python train.py --train_examples=145000 --image_size=48 --horizontal_flip=false --bottleneck="plain" --encoder_arch="gmlp" --encoder_drop_path=0.1 --encoder_conv_stem=false --decoder_norm="groupnorm" --grad_clip=1.0
Rows from block 5 of the encoder of a small image autoencoder, named by matrix and row number. Rows with one number belong to one neuron. Each number is 500 + 40 x the weight over its row's rms, rounded and kept within 0 to 999. All counts start at 0. Numbers have three digits each.
After each neuron's rows are labels from the 100 images, of 14848, where the neuron reaches its largest size: "responds to" is what is common among them. Only what is clearly more common there than usual is listed. The data: rendered roads seen from a driver's seat, with toy cars, trees and houses.
# u: gMLP up (value half) (encoder.blocks.5.mixer.u.weight, 768x384), inputs 128-255
# v: gMLP up (gate half) (encoder.blocks.5.mixer.v.weight, 768x384), inputs 128-255
# out: gMLP down (encoder.blocks.5.mixer.out.weight, 384x768, transposed), outputs 128-255

u.619:523568554507485543563460532520501512459498389463509458503507452526460488489502521539516444575474512511484537558483573520469507492483545509517523511500447531527594509447495526430527471550492465469493421522546552537471480538457540574531513511456525528402532514498449424458507508469419500456440499565554558488459510447433481419456502464548419538463534509481505497552596477523497414597552
v.619:469409478566484537481530476468470552516459501518523437510510501520486523543504496461498566546472495549450475466500414502531547497527533463582565466470499528449406515459505503522524565552485451534468433495516431429525425501420467465440508467503445517570430552550559495559468460529534507509535475567427546493456486502536467415479498506487448527477488504499536510530510418559539556490495
out.619:408509509555468548470501563494577479525487565477487416482539579484545488445538490442510543454516512533471536463536502497560480419521504516468420485467476478529543583499522559542484457473464523519489503468490509561488533475532493504421516488522472485507516504463468509559522474531582444439495546540433478450485495540497480499491502445562502512518504562537473483490420449524421550511549
responds to: house

u.277:440436450502504475471507536478455568474458506485468462486602572481478465498559529480478477531525506554479494473453487543504490564499468449511530585530510522476472466502508513488491514417424504493537477468480521492489464541397474518579492513465527527470567544449487543488454482487504524436506515536561409505471460535426444504465521451539580474496501519535548483427469520507458532512465
v.277:499463507541510485474484486518512479581495478472539511485495520485481492573512532501500494512450542540442467543428436525491497522593485516459478508494536497477363577494511484497531508493511543496482461519408446463486484488577531506543494459500488493542435505519440562518536526529528517568567453541474449475571548487477461507482489527543510413512494439500453525520534471499450514514533
out.277:498501574532504484497490465480516443533440449457468475584442474493467516501469535452477454500453453447534493503540508574498467458505539513504455528556480528528474497477491500468563523532538521516475559548478459480507557432501471514490485516447518550506421504490436563420537477425481547447475523488539595443546471500579514523517548475576452513486572527464448483568456596508504499558456
responds to: vehicles: two; double yellow line

u.709:491526525480479497529527521456470400467526532454486535512584458561512471467562519421571493517432509541482463474498488597555493520499538480452538543495471548478472516544486535580443541500504527461562475521468495537520473493474572567420510517468390490448522572578453464537503488455584526471535499441500543497472546466490496469505515503489485465502492515534502396485472503536499522550525
v.709:537463466525499509530491538536506516451450418458488467495514493531525471560445454438536543578505467492506546506567490542561467496473482486546468457491566489639453488491516469490512435443482457490548441463442472484499420579505506434409508450504484525541426492528514527465532516522511504502541536527503497550496458433532487493451558538489517487532448481466448537507440525520504420470492
out.709:518493558609572577440566505521522570467511527429552474490441494510545559512452499569543500422523525489493538512493515529521528478592462528510437515543489463509591543520566574538461432532590544493553449491417518464534532460504477543541567481493589528492511530536485478456510537479467433539494505495518504475537499525561555574563382462498517524526549498456540499446425476477456468509496
responds to: dusk; lamp

u.437:483434436511524442525508482483480478524515534511504551526480569496465526513523479432540549487483549454476490519437424525558510536620482440505561493484451570543512520563511532523501501457513501466538464489538510519453517433505455560409507491474476455513455490528481522494480509528454580423470444554438514526480444540487430556528559533493497473503510465467495439434538498548527554519538
v.437:488472502578492475495482523455577455459540577560539474470548435557477556477460429503474417502496507433482430590527507555522576468486427468528474413429511520465456502460494482483482449507488571489437529538543538522453544548447482491532512468512461516516554531523420504518542527444463483460527455530468517476588463445498471529498534558535474455494486528460504519476514497514478496471480
out.437:459504471556535519470645458482511477516513524515505433497486529513544440541634423512472549539495487504506562475529534498561551496465539457534461536544515510489509593496467461451538558530538492516468525445524515555506475515537523501456514443414594512455410450525499551470448438527441469507433526469533484586561448478517534503539448468511469522510501440471476538486475465484512453486491
responds to: crossing stripes

u.233:528564512521540533512452543545460516505523522530543523461524474546465544416474486475485517552488471550553517462463536429467493482538509497499486558531504415564509529436544523529514470566477474431488501479492482514599519507447496501489502534495522489529485501529451552419492481510540604525517521508522562455542511476465455562497476486507522442401494486468543500632581399498577477489510
v.233:499548476464501538516519492508460528517555507548516561469477371454475515510481505532513520571448504525540542401501522516458494551511530481506470489503557477522490525493544439462483469536498480571475507532465560489509470521457474485518508441486479529534440528535494480544451450577498533451555493461467491464545542444506469562565531420475544432445518546537494494482596404430495497475531
out.233:514469516517544533569473478452444547554478481523430475523479534503462470478586456488520525516500474532487508440525514554457482488457543487484458538583498550492495548435507516485519441554461466535540496547481490558508531446521537489614454494462415488523529489512526498469480446465433437549541575504570495525524462497550537539523517503558502573508513499477504462451546496435537495486528
responds to: tree

u.734:497460487460500456493573525477488411551460480511448575575421534523465552494487492573500469517497468507535545488504476429543549516449554519532548469468446505524448415491565558494462471494531598515486506482477548532485537582500493557511467508443489545548492567531518552496521489524518503467554515420458544424484509580473495433506457473479464447501546505536474497521493514451518598496461
v.734:480437460490547446483483528452453474456524467490494508500478502524507523499518493542475411438475488556545518517510474432488426557479530452576489541481514447474446477555566503536503503465533493534423492401361533498529491568512527508445484490503509520472563502506579500537523521460486549547482447466483488427466474553472481486586473490498450513495488497452429468508451547457437538593512
out.734:475507517541532543586482516548467513561565574522481386401530488441517477450584515455477507532509520495443473529443502620454499543536438534452411534532481538452467602509481464476517447502481411467530451507532503484519476509461449561486517533481518536485519432516527456412459492534497458513439479544551474582537462466545550522465566480480514506478540458462524531500472529531542434543514
responds to: crossing stripes

u.425:393572546579494588508517456494507536552526479515511526521435482458507518509478519533603503519476515499511425506481499587558496498505500507520516477519520529516494529547520516531552480483461543442552476467505481500508469589445455521522479521452503472464495519472499499510501565522514503469520440469564439534440546483454525480516529530533546513469484558461540522490514450521532491515502
v.425:433514578538470541490509500438427503531491524534457518467488464483484530534477485507575546514454508576535480501541441462436539451521609466552501527451535480488561502405575551488533512490482478480440504482522477465466531511484507485459555488494477461438408482525513501558519554458507546498396544522574549547529515535492464517518561542486517566390520569525542445498530516477571449503461
out.425:536461537478517444493462477486497469496556448479481555465457552502501510468486490523413501591520421491518529431491552440456520426486567459539419468463538490457514485458519465528495518550527440575465508463492524520556514409520587536486465517483457482524510510530514567558525520444458502564550587551485539497509477480505421423497463474513431529472517530429459565419447513413418497532500
responds to: tree

u.237:439520551440438484480457510540464445499543531519500479463508454545519534527461574520574531497473505460453536502461479449520517551481516530505552494503512536555474485495538386526464565510518462524447508472543446499444599511507487474529498468395525542556523578484575481463483397519574514504503458567567440527481490506444485566539521489427495535487496439561494523480454580505523534520553
v.237:447566467507431490491473484541418459555474536496511552438496445416427549473491522508496523480474442438525423543512558486466457535518472512534480488487534512556481446492518474520464542560555514521529505494494479460488522460522523536496465464519538515543448452450488522489487441554497510530550482592520499545526422536419495501512513556410530510520526547442480454407493551526418532460601
out.237:483431511476466522501502361424401533495501555489448511552509557526518547528483541519446595520506470538559511480497528515469521465501425548451410476483516484563469496525602549563406448464458518476551485429491570481462447623544495509467521491489540454505582490475472507526534531504444439588444521522573484499548458500521340537485477477466513521464534543529473507520552445445473406548518
responds to: vehicles: two

u.668:556597556483443551516419490493526513467485419617544495436493501552510497449498429533509513512461522482477478575558454501524452537518532500497479495522471502549576389465467495469538512524526556510541487478478454572466519443515514485562501535412471479509530551567499473498558467508451497508504574469510521436489477468515498513523447454475523477473501503479516506542566530518446466468499
v.668:497479516540486538468598522546522512519471474481416467544475515488514497482609452471474475571548480483492540505501472573547530534507483498511436494568505508495481559535450485487504472505523495539560542477412514512519442476547473448497484464572491543445530457520470559502539428616514424524492476508509528466501434534467535443497448517434480470516517532514545467480382491560445472520440
out.668:462496454509532532496554535475546560539468550454363531479493468502504461527529560472505493427528449528522479489506490548428559512503491479555471524445481482464540489464449535477502499508462466500446537533462520458468442488528475561456502523508549510502507416500495490464513456522493498503516532516522534522560496502419475537446508524467491508412461484415515558543484496493562497487486
responds to: snowy verge

u.2:493603473488425531447526460441524500474545505498557442466508507466466465459482440498497511561468591546471468445427509482472448600521544505477559490529496572508567461468484495522488435447501516507459462609525486574522541482557511497488456499524518396496500532553497463466484478536517502497503490434540547411468453456506515490586476531475498503521477483531554499535510520415469480534453
v.2:412500509523467540503505511550508519577470488532400445473460452509545541505451461505486512494519503499455527450483470482495509533391456474500471498436398530436485472465544496476540492421450495547475536484544455493496502547576440522583460463485570501527420524471567467494516519469476535477523562497449451579566480464505498509556426479515565467441546535493450492488532482573548547523521
out.2:505539505502475544494529507530501435504457515495502508476529444494464498526540475520574509516516476427453566464483472515532569495529545525490484508453500475436545493478456538507555497572488476515521487560524495494481464459588436559420498545489481530473503517510478512511495503556558525408492540465444476535466503473477541503473529505460455472517478439530509499478472516498465541466560
responds to: house

u.10:376525546529559530513463537519590531489506489530452519527478548552454451509430548505471502567512508489559486509520506511465480536551517463536521470453495449511476490559498509462557496437427459485439535460552467541455475538473496544477502531505470486390486440548481474422515513423460561547495548454489496512451469496475449527460467559519525468480475488449504491508539424444449517606498
v.10:443531530446530537488490474486576451500517402416520489505446506540505536468524540476505497545516550494428498485457487465511423490476519519600547544438534544557470456503508517510523440522510480514462464524507462549502599566429452484520486436493512568556517461434489518501443576475421471423504520502492507459528448557555583497537457501472476485508471540544380506472466531505543538470517
out.10:476538429488476479545487445464486447476494509470463501531481444536527533488514510491524428484494543443522527485518523526488471501439440526434521469570454473447546511510492517433509495547484417489541571450517469540521443426476515477487519457558545492503477444465463532548597456555497477523514500467453590550495540451514527525554541467476451558464506489462521474457470485543546533474511
responds to: house

u.585:440527490492500527519504441450477527496557478492505471577563498587494482474619487466423533576536562544501511506561448405504499515503559478509455476466478496473502518483552497524533457439495502491525478482458507536516518479607539462462504480532487494470555463461519506502518487457532467477521486506454552552584502474484447497509487496504533527482444517496511438453560497462467523530461
v.585:499414490506428465413526539490547442513481531495517510478412491476601522517499542499494535480490411478430448510466497532488425548440493561454512509483504449535472534452525518423515522479465521528519593534556474485538487494545452563527496471588490534489539528526501466480446470539438500447525544519510491448504454448512531537533465429548485469496512484470455511435499465490496528415563
out.585:515498498473485485535506435544569505491446441481565506476456509434515392521510556488432498460396517510437480503462481549519446508614459508477558527513469454465533528435484475527462512516552479490566561492496520511478470563492486521540542477573457535485506493504474428495462497432417475456523531412503444487473511491543504451502521468527507538477565469572468521482445474540507549486536
responds to: vehicles: two

u.216:589478491523521532466500544471487525512507494522518519542476521483485492552486463490571485489531417457472485495516507503467455484522590506557465433503471469469505460471517542453519514499507472533486473534490545560434517521487518519361516513486526477458495504503517503461470470478521584528440551475521480453464474477501541529471452465469523482446434491535452588513525577592491483476497
v.216:598490416484536491520588453502486502507529488515465482571465475451548543552548569504413481503462479552469528435550478539553517456455510582512563495469530487478401492499411454545385540494544468487477525459528484499537466454493399574508500543534523522478578519431481547560481547516466436517534451501433536511566488492552487495450531500561540504483456409513554564497496450488572507422452
out.216:588560423528524534469545488489488556481494519528483515500496488494488535521396512495504567411535417532434463499582471509429539516505479511530462412505544473476520463528514517437459589486496499506450448542566478479468459536447528449513565444437441457559497493508488581486509481555515522544539496570515472526383483491520475501492461490486523524495509473513469440433499495504456537505484
responds to: vehicles: two; snowy verge

u.654:480547478496517486517522450452491537580460476481513496553476500566436543524538532443496468550554527519538475526465475474517510523452535497495465515523528431499434486460489549504545536496527507476546510499487479516530400516535597474516528495475482565435542570531529412448589532545530487484527505564556496538503551530520488478501468459492496533482499597428509470570571460533481440443493
v.654:413458541516465534469556437546500507486446458382588494532478539447467528501516558436526513450523556494492471508450435560565504521439554449513518502535494496506500467553401491564426518539454558519486513521488523485498477565514527522475437530514535611481474465510486561547487448492380488472465448513542502475567487523448450501475512457446509517564533446521494520479462540472450474559502
out.654:467515527531536501485548486512477544461508472467525423487554530522501481442431446516467523399451500508553531513509500471559492499420515508534565471495533502545501480460573537502450482489482487513468499493501503564450541465516505460519510420443501513465494512432471479505472450519461468509434429563426504478473556510498463536538495471460475465500419518472483471515467498562536512535497
responds to: tree

u.727:457482476443443552582490559561508569577395467565516497419508511591536476434420565578466539559478502440522504462487516497542525562492540541558495568401500481524532508468549482490520484499554504474508500474550538490518499492465441458501435494560473525547494454536461537432501496536576458494506472476484475523521452476516445554481519524570547536466479423546525481527525457526560440490464
v.727:489476457546475504505540537552494540524497524542543530477504422496492452483452538505430439459540444538503432507511486512453556501403507504543468505520465509537548460533528492500452508476397521498532569449508477485467511488509504499532471548605507500516442490550501584500504527487556552507554498425456522495538503436491521568579536505485476488436526462499479513462469562489464451455464
out.727:510446491436495450569545553477500560511483599542505474531494537404461532505511463483524467424478461518478505536572523441442487533526485460448560542501425448535507503560515520476463521526415504569539506509437445483531466503526505573462478568495476513469515518497457530559433464512523478471498461456558490460556513472477490520503465520465385466501421486445573484441487515552477521412464
responds to: tree

u.748:479480420455535496520523424522556497543483441502550404501506472543455543409553462478501472506518521429456460539464494503550414508487542496511509426450480499477489427520520528575454523448453534472498497456408509566559512450521442493511492460548467466510451499488514536494493515549482535442441527468456546425581544502471480486551485479533450492501503538542505446465485485465466559431525
v.748:493492483511553537488487516456502426450487519497378448547567513523509479559418512467480580479539497429503425525479456520502502557595508536569476502386463513520528463481492522517558491469497564473494518508479506485482470519474529465524462441492514517593483495498515476494547544491526517523497562556484546517473556466435539495483508536498476556450565569473475510515527510486453511426453
out.748:507511661498480520407408514462490498502482509494571482511426517526453515504602594455459548541561451553428541579527454471472457487494487541527492510510590513599511458534452446474463521485482487564484494488574493476570475541485443488524490490543468433478532497445438480510474486482543484480517573577411471528535483602492530500473477505474479495439488499513511481489485544415527477497494
responds to: crossing stripes

u.80:512476507538456475427491468500499555480445491517511505463439552510469533448543521412537512531569534529504478432472510494501457521493544522453535423434530500506477421471574626474482474446488461480440562537507434501532557489453542489480481480535541540450500456481528545558590512564488541425538544523532465562521537459447487527511529470558463502497560437443466455432501439481484487504448
v.80:496580394460476496582505470430569544543480535448494473602522519574468522501428552497534494494597479499417488513489550518592443551514440417450493541536506498503466583521501470503499464389468540463504511513488449508495524461523464516538481450462531556505518505507492566532538489535440499456441436541609525536473495546559558484465523506486510473536508512523497468428466524494502409481514
out.80:493530523555518460531505510524513441515489505448493489519565560478498545508518541512496454488483481478513554568419509518462563527519497481512534498568471464485514485479416496574530551563542489503492502505563515541463565548603498460499548493395471533524519476499478494508510431515500537533500522398426510523493528488559507488440479526508492503582447492505498480478449515518521512444560
responds to: house

u.521:494559555453419521513528462491465519548505512473579483505440522456469532470500529403485447395476563532501542537481520478424556509554491561482467440484435455500534500541540483480585496552516553541588472509444527499491529472504502477499488513503442467502445507461548486487467505563477480525601482485491469497468533458489450490427468467515437494498497552522531420502441512506469513506483
v.521:491584422545543498511425544481508602429443486445536481483505481528446459519577530380508490457487476520518454464528505509461525432579524562469544530518526524516471425500527514524465503580567520472579516434499537528543503538551483489504507423457477425497523582502557469491472460403488574502547519420449476501500534498473486469483516499593455519507492487452572517515479544519516468455524
out.521:576422490514448454490478539519466514545483502508478484479501496475434477509562485551548542544516493466510505481538502521484487445477567433498519499490455532454462540518451477505523533448446523613441478487445454515515524493457552532461512478555491540542455483528525503487532441493521529480456498507543595518579522531461552502486473521501512468386515473481509558472552525520562543515474
responds to: vehicles: two

u.52:457463504504538482463514503533520453536598550507459477562438470508463546464539482422527500458469439498446506489544528515467598507544513494481497451482475435524546478612558481452461532520492555521526489495526542537482460560452484501414487519441489514517501560483523520483540485513460567572459434504452505429455547516569429451497527523483459499513549529506505455490499547441513481490455
v.52:473507539473544524531447495476450469529508571479485555492518481523474515420508546521497494494477539438521504532582510439518499529556551545558483529556452388482538481436580532447477506461601476540476472436484510544474459505491524482459505420470592467556462485494482523454510466488489564509441484486523513589438499489515496428490497565530492468548510512590530459539519532474477532512488
out.52:496438502472457427522486480481454499548458530547509504491506473504460443482492490430559512530507526507497479537403437520480486464500458439478443543515509510470489485527476517517602485520505507465474514519496490505505455458505551488517501480543460475559490440512476523514495539471514432488541576555533535514504506498511566561516529476518588491473484477512526483485432538540521451516478
responds to: crossing stripes

u.35:485532508486531491482461515469515535575541528497510444444499475421457551538470534531464422529529458451572528519562563527594497463576521487495530507505501483538554538509533514501480459487431479460606505483489471469487544480501455498531474502432494442521476553512535480442474515500473454533484504529582488524505473568525546521473525465408538451510455447461534485524520527594548500499508
v.35:415491538538502462520450497514428467357452519498506479439456486483500483516505438542546476482548481467474485443509565532494477535505435511522498441467452556556514469433479507474460495488533556509465532495492570569506451485502434449469507478499530484538513448527498451493394493522484505492536535442473522530488557499427601532529488451442517565496537559456497503420534496500493513520495
out.35:505468568476574558484505538559459453483497542530464480527455570507552531462514441479503633497502472452465561462489453452491495482523502528517499496469480504485517463542479449610455419517538574553572486486506492430447476574420519524581528475557497528471541500565487429485514521535452453515589497557402383481577488532470491544498464557522489493547506480539456511466499519503489458528552
responds to: vehicles: two

u.365:478503509493463490517445485563475438579534515530477471455407408491499531464454529479499490507527498473538493470481513470524483467438534456538479522510445522496511525532520528563496537527432496481576513552520447441525583544489503429451553480465462484451472466425521475571525574531498496483523551508533497476557507495469528514452540453419501469482465495477506601438497499511601548459456
v.365:517525537579439487475467401440471447518515526520497496420584507429505420549449484475511511447567552471468538494460541496513523436495565529546480476433488523514507532537549577448486536509485506461475486492530466539529533542409522489469527499478511477559469460543470418555532425470501468524549457503469523472435450471444475593499488462528575467510472449555553487563509525545516555444576
out.365:498480510479525466538486501499477485525571464427474543548481449511563529564477487503557538535519442515423514544528531505446435536547533467458560502415511512484456436574446389516441496437501468543501563559539466542534560503480483532555552571498471450438536483527473479484456504550544520494504495456550460497472478547475512489499446419487447429480533409488535530459501525473494505464468
responds to: snowy verge

u.714:513506493470556524544474541604542545450416489514490519443615552459515442473484474471512496511522573534455470502429527525536446491473526502518460557423464442534498503505485513493550517568528486511401546531495489508499406414548541464448535481475503542520488476444548513526475491512518558471465557531528532474485536440469567451562531441529509525502419544428516478506406477499475494504486
v.714:492492413474489494430538515463452521456523455449466501492572424435550517463536502455420433448501442524544496524489578564594529459471525551497533548495559546521455512523463452510442596476530452485495538504581556451532424498509491491487490560539520491578552467459478481460502516511423416497491492514488541502526487557495494510543552470561550459559441531456473523479475469502550493466469
out.714:477489417516474510534376506578536470425531457521562484462584565473521463444464461535489447486443503581468573465450529440519433488540496494489492470457527506540507482537496508497508514474456572510490444555463462557537513513556519491434502453534518496483489560422455503571437504464508527453431492514502430440522532493437471423521532412448438490551497509514502478509494522467430522488491
responds to: house

u.471:495490516438485495502504510502471460526444570475544513458446511504484574537507489476485534443494559539411462494539463482490457519457446554532522505506572543576547460455451520508517491430475536447492489425493500547561594569483497516455474503478527545439536470518462560478469406521534545479430443510508490486519556523531453386483521515511557469533487446521483531567512511532488489486548
v.471:532531530455508475527543589486483491506523549566513481502489602439470561493526465556517536500535546504431442508433472500481469460454536477559466582492532521498497496450556504467486495509472484498458498469507455411497536542499507534487490432487573537458476527566446537507454489536550495517510520544474538500461495501425427320480486493544610506431551559540433535510483494554505505586494
out.471:479521513530515397482416488485459531514495451450442485582533514478461514446525499491517526468430476530510463469463489466540505500502468422456484541475511527522463574576465549506537483495468479541538488544507497445533471419486513514550402565454518539507588543445546504497530535499444450501566471465458527546525548493429485508505481508487405491532466486481464481511628463503536506453464
responds to: snowy verge

u.747:421550454555550533453507491462535510523467571403525568480484501525481532556568551514491468500425482599571479504461530448492469439509525456462514506500513460543482491476450518533587508549520552544511505514500476483496492535481486502491457527530443485487500495477524520552583511472531494495536524420436520512473485537508590507450458464482434496553487487546450465496531550468520564502530
v.747:455476514487585461453513545455466501517455567554552491467488434533418565576483557495491558475498538494456571480459509457546506507434568462548505452568521510490427479581502450579557474535470505523547474454530511462499461494508543445510443531539482484514479591481502493489553479467488461493495605504528476529506513545541478572418544526551496504431499509563504599551479539495545486551430
out.747:543494533401530515503464518501512472448522466488492533515495499491499519510465469480502551488507505417457561507601556547529596494498519513449466484497434481584533484451460497546499539487561512490508483599534508511462498440516576506464543509388496523501489507526501437528423478517494472582500534491507470544562556491501494467492491556527536557436555486491511504513420502508492399557513
responds to: tree

u.497:451556491540520508521424504512467478500584503458497452548543477488478505559452525521561492444506517512483574495473521530524497557463531507462532467492535511550545527563500457517518437503459493541515495490540453473535463462507464551468470491500491483484496514482456469491506456490512472506492495557559520464471451480529562495463562539532562479523475480489513478413540446421538454475516
v.497:581473552476535524523525458491526517457550581449534471502501474436417536537528486445536490555505441496457563506467479568450554547535487518434454539545489537494500513471513512501472494509554580478505522464454513501493463538483467507573487482549458492536481444485438594506499484512467448564487524478559469507474526485494499504458492483524556519488541484489560452509498480474542613514537
out.497:594516485461447531495585456522468457502490591472535594513499498477548518444538541532497526448483464478534473526483525525557533488540496513497486540477519469524490476503503527535599575518516547515456528567433460541446476507499548528438443620520510498436456500467506567468550438484439535481515450448472625531490474510478432468486529482530498416465499538538524489545495501502437588528485
responds to: snowy verge

u.683:516527566506500480546424498474479502510533509505534433561539497483509493470549533469555540482501524438490452469544558517519470553479542542479543528509457553563484469539494516432532559478487485434474418445454561474590515486403451493531537456439491498450411503517510526500460498496464541518456499537521486525463524519586471507532517493486513548474565540476497445547545511476521534433515
v.683:473542538470503521467438502481418484521529512445552526400499396496443541452523566538530477485496479474540449458567473497450488487512539516491528613457486504459616503453560525495504474475522416526475495501535445565478576527501474493471540397473500523431477465509501504572482543548471542540506591458522457580515431591505471467520512535426523537470513600505538497495533534507518463556527
out.683:573519469551498522494530504506467542533473497488408547529443477449445510414497505523544512485512387520508560459468484486535532476537421464464560528473550441458537517469432450429534508577489498523496547582536544494473478456593496487485450593499516470513507531456500521502548527505511501481587502479477556508525481571483580526487506432497467533507485502486552556545542489511521463597465
responds to: dusk

u.344:503609497536461502530492447513503494494540497489443490526511537457491561543468475487526528539492531446428514477535442535462514578522504559462494517554444458501479513513533441474467424436484467566524504523476485459552586556527552449476577592493527483547506485536432504427510466456469529450542495464479500472481434480520459433524506545472503520458538499509497405498517574501519513521459
v.344:446536572539557432454473499566537517513458528496479536527480506496522475529507503531455487530484522409458514503483539517574518576540429557464560537518464483470545490552491517482450516477544504488503492467505435530478474527630506572432450542511472531548531500491518532507451430557498491452531430479480506566557493447502488497451488451468505498403467508545458443442485541532485497487450
out.344:452416471523497518470527486491466533471478517563530553474492446597454517486554545511450432447457469547571522511532537436574423439536503398514533458424485486498504519490560548515539545531472510482509488492509513480560449439458446520459447469542472504468471517431559498590526482526509552531429506484492487507453545499455533530456526478507448487520423535493466593539501447514447476486525
responds to: tree

u.620:517439476436508527467529469496467525475484501540513571475389559567562514471569558593439547486507386518517490479544529494522450475522506518451553475507473500469453599528494461497464483498483491512596580541469452512499398589527466565496452500571445503546550562487520508565546526515480473506574468531505530458521490520423472520445480432452434486467446477490550455467490528572473509522433
v.620:449498530506470551506505443538518514555530529504417526523566386477560476561479519485538520512465437580528482512525481473519485446472563499527446519478475528546480504449556504510528492520406423505536472531512499456494500489513518472435542473486431489523464494593439540574498483528493514517448572488485557555501507497511504516535590479482499503469517551534502460522520556489478450490494
out.620:530491501516498450529472549515525506465490505492476442518574481463526474557506455501508446520487592494494462550461539514504515526483499521491436494582469516576480452429481521523503525452497511489563454475442552436557511503522589480519584501478545505503549495563543478421439472510496493469435521471527516504485472470580557545494492530479564442479496449502499538572372486538466515434540
responds to: house

u.693:473522577539468480555447511451440468517528537550476557551488509553490449450455516495523555510457608473552448478483516490520459486544516528504538486449504504545526407420533512471514541469493533484545467500423479449540541525507494473504501519521446470452421487399458497527461555458561584449449572504537494508517566500535452500516526544485476502413571592530526509500534490460561543515531
v.693:472481521550490566441490524531457464503484513485527554461502497480477552465479474521563515551479555523497488459567459474452448498496521476520493561471501500482623555447533488446532498486490437443438536515496460571418576520469530535475537399505514522437434430532505487493496517475506491502521548516532440554477452539489460454494494556463507626452555586483486479559567491484522500572559
out.693:483587564525530512492519469557553530449525472529582465505471483415464508477450537517512513549557452504475509475561540468505511480478474462519510508535574460443548563535433465506541490623539470512492471521555577448494471512532503448525466518490495528502473510543532516483599479464448438497493492517515430548525450494459514453469434524512483615524528526467553517538513514469423451460511
responds to: snowy verge

u.183:400602457565434460524532438540533480473531536463510373537506527491476544507493541482557484521484463580536507435549531513490516483540464517485511453486513571525504531534537485510537495558442502435550446583526453513502509505505511534585537531491467434490551513470541546501510481493535479463497531492613501466515460506504419561469434485514454517488530466490511474528470448498534565522460
v.183:473490519493518510493497481480477495576479486507578441491449517491499469530545526409464485500491486491537488446543475540514466486457598511573499537555467486480554571549473481480500449526427546519466508475511452487497519436516475518534449441492565576526512454492531454430517491521465493480519475539538481500555501478454470522439502515435505518550493496461505509443453480547487438483446
out.183:481498485486456461506537551510557480497492488469417484522441476446459487506470462490506465466496481427465469474566499391483460521507492458489511484555410566504476559472481448514456497509412465529433475532516542477461494455506408500543495469535523528465379519491492441444480535483592448507589435522507503464477483616488524514444602548481478452519515494524555509467462494519504486496499
responds to: dusk

u.166:519550481561453473454478477509577467557601563491575549515542510549497519466512494411542455469523556498485515493478494540530549559492518515484490456437505503505506425469433495509536487555509460559473555521469502501517531465527422476531465593534483443503480461498458554486494424477498517528580511414450534468427476461484488505588520484504475482488464490496523470561536471456516515518486
v.166:513556514546445518441475489521478456488484548503566485511538496478461549434453548513547595528480496569494501456534417448461504479485513493494480539539539439523600531429536544495588467428516454469467529507588468518453548559458512508519518477530497495496400478492470549592544531527530493568474519509502474519492466544538430492465516596430495542486486572467538482511550580454509498505455
out.166:456490501527543515554494425416451478483472457509434495500444438494450490528470577632497499563474491491539506430552461487493486486493489495479456462607538536450563515467538432531457510471532475540497431484535501547484515405558509553574500406417462500544476510515503538499513542552442492507455488557531468535509503514519476487496518571485511538554531508437461488438540466395487528516463
responds to: snowy verge

u.519:469512578559483467530507499466522475486470505449489464464493574502491539543482542485502508534527461532512545392535425493470480457494439406565540536537512483527509476435518522556486441456546476491470528455513487445525515467560453508474501493520458501533497455534431474468527471484503520512517478474472485528418509550458551582480465483527526544478509469470555516481487484431470510517563
v.519:504507611531460466482547474515524446490441555479478554503461485526476595472453480523464489454470516556533471488514455478484461448522470452551479533488487512473520462435554551451530504495479398443482503487494494464542537409477575502460558476498499570544476441579460546531516580499558514515467466446547468493530499519516470483509480460505525541421533507526559511549459557507451484576544
out.519:494528502455510487481488458448431578528538439561475501490490446521411494491502457486525497456493556540553476506482464508489571563474514472472502494499527563512409424474455523454500501513453488545565435533472541534491536437505512481587487521510546488477554523509539475517447533494501414556513486546488522471493480484538458473546532553513460463462429522530469443473572459488518491423512
responds to: snowy verge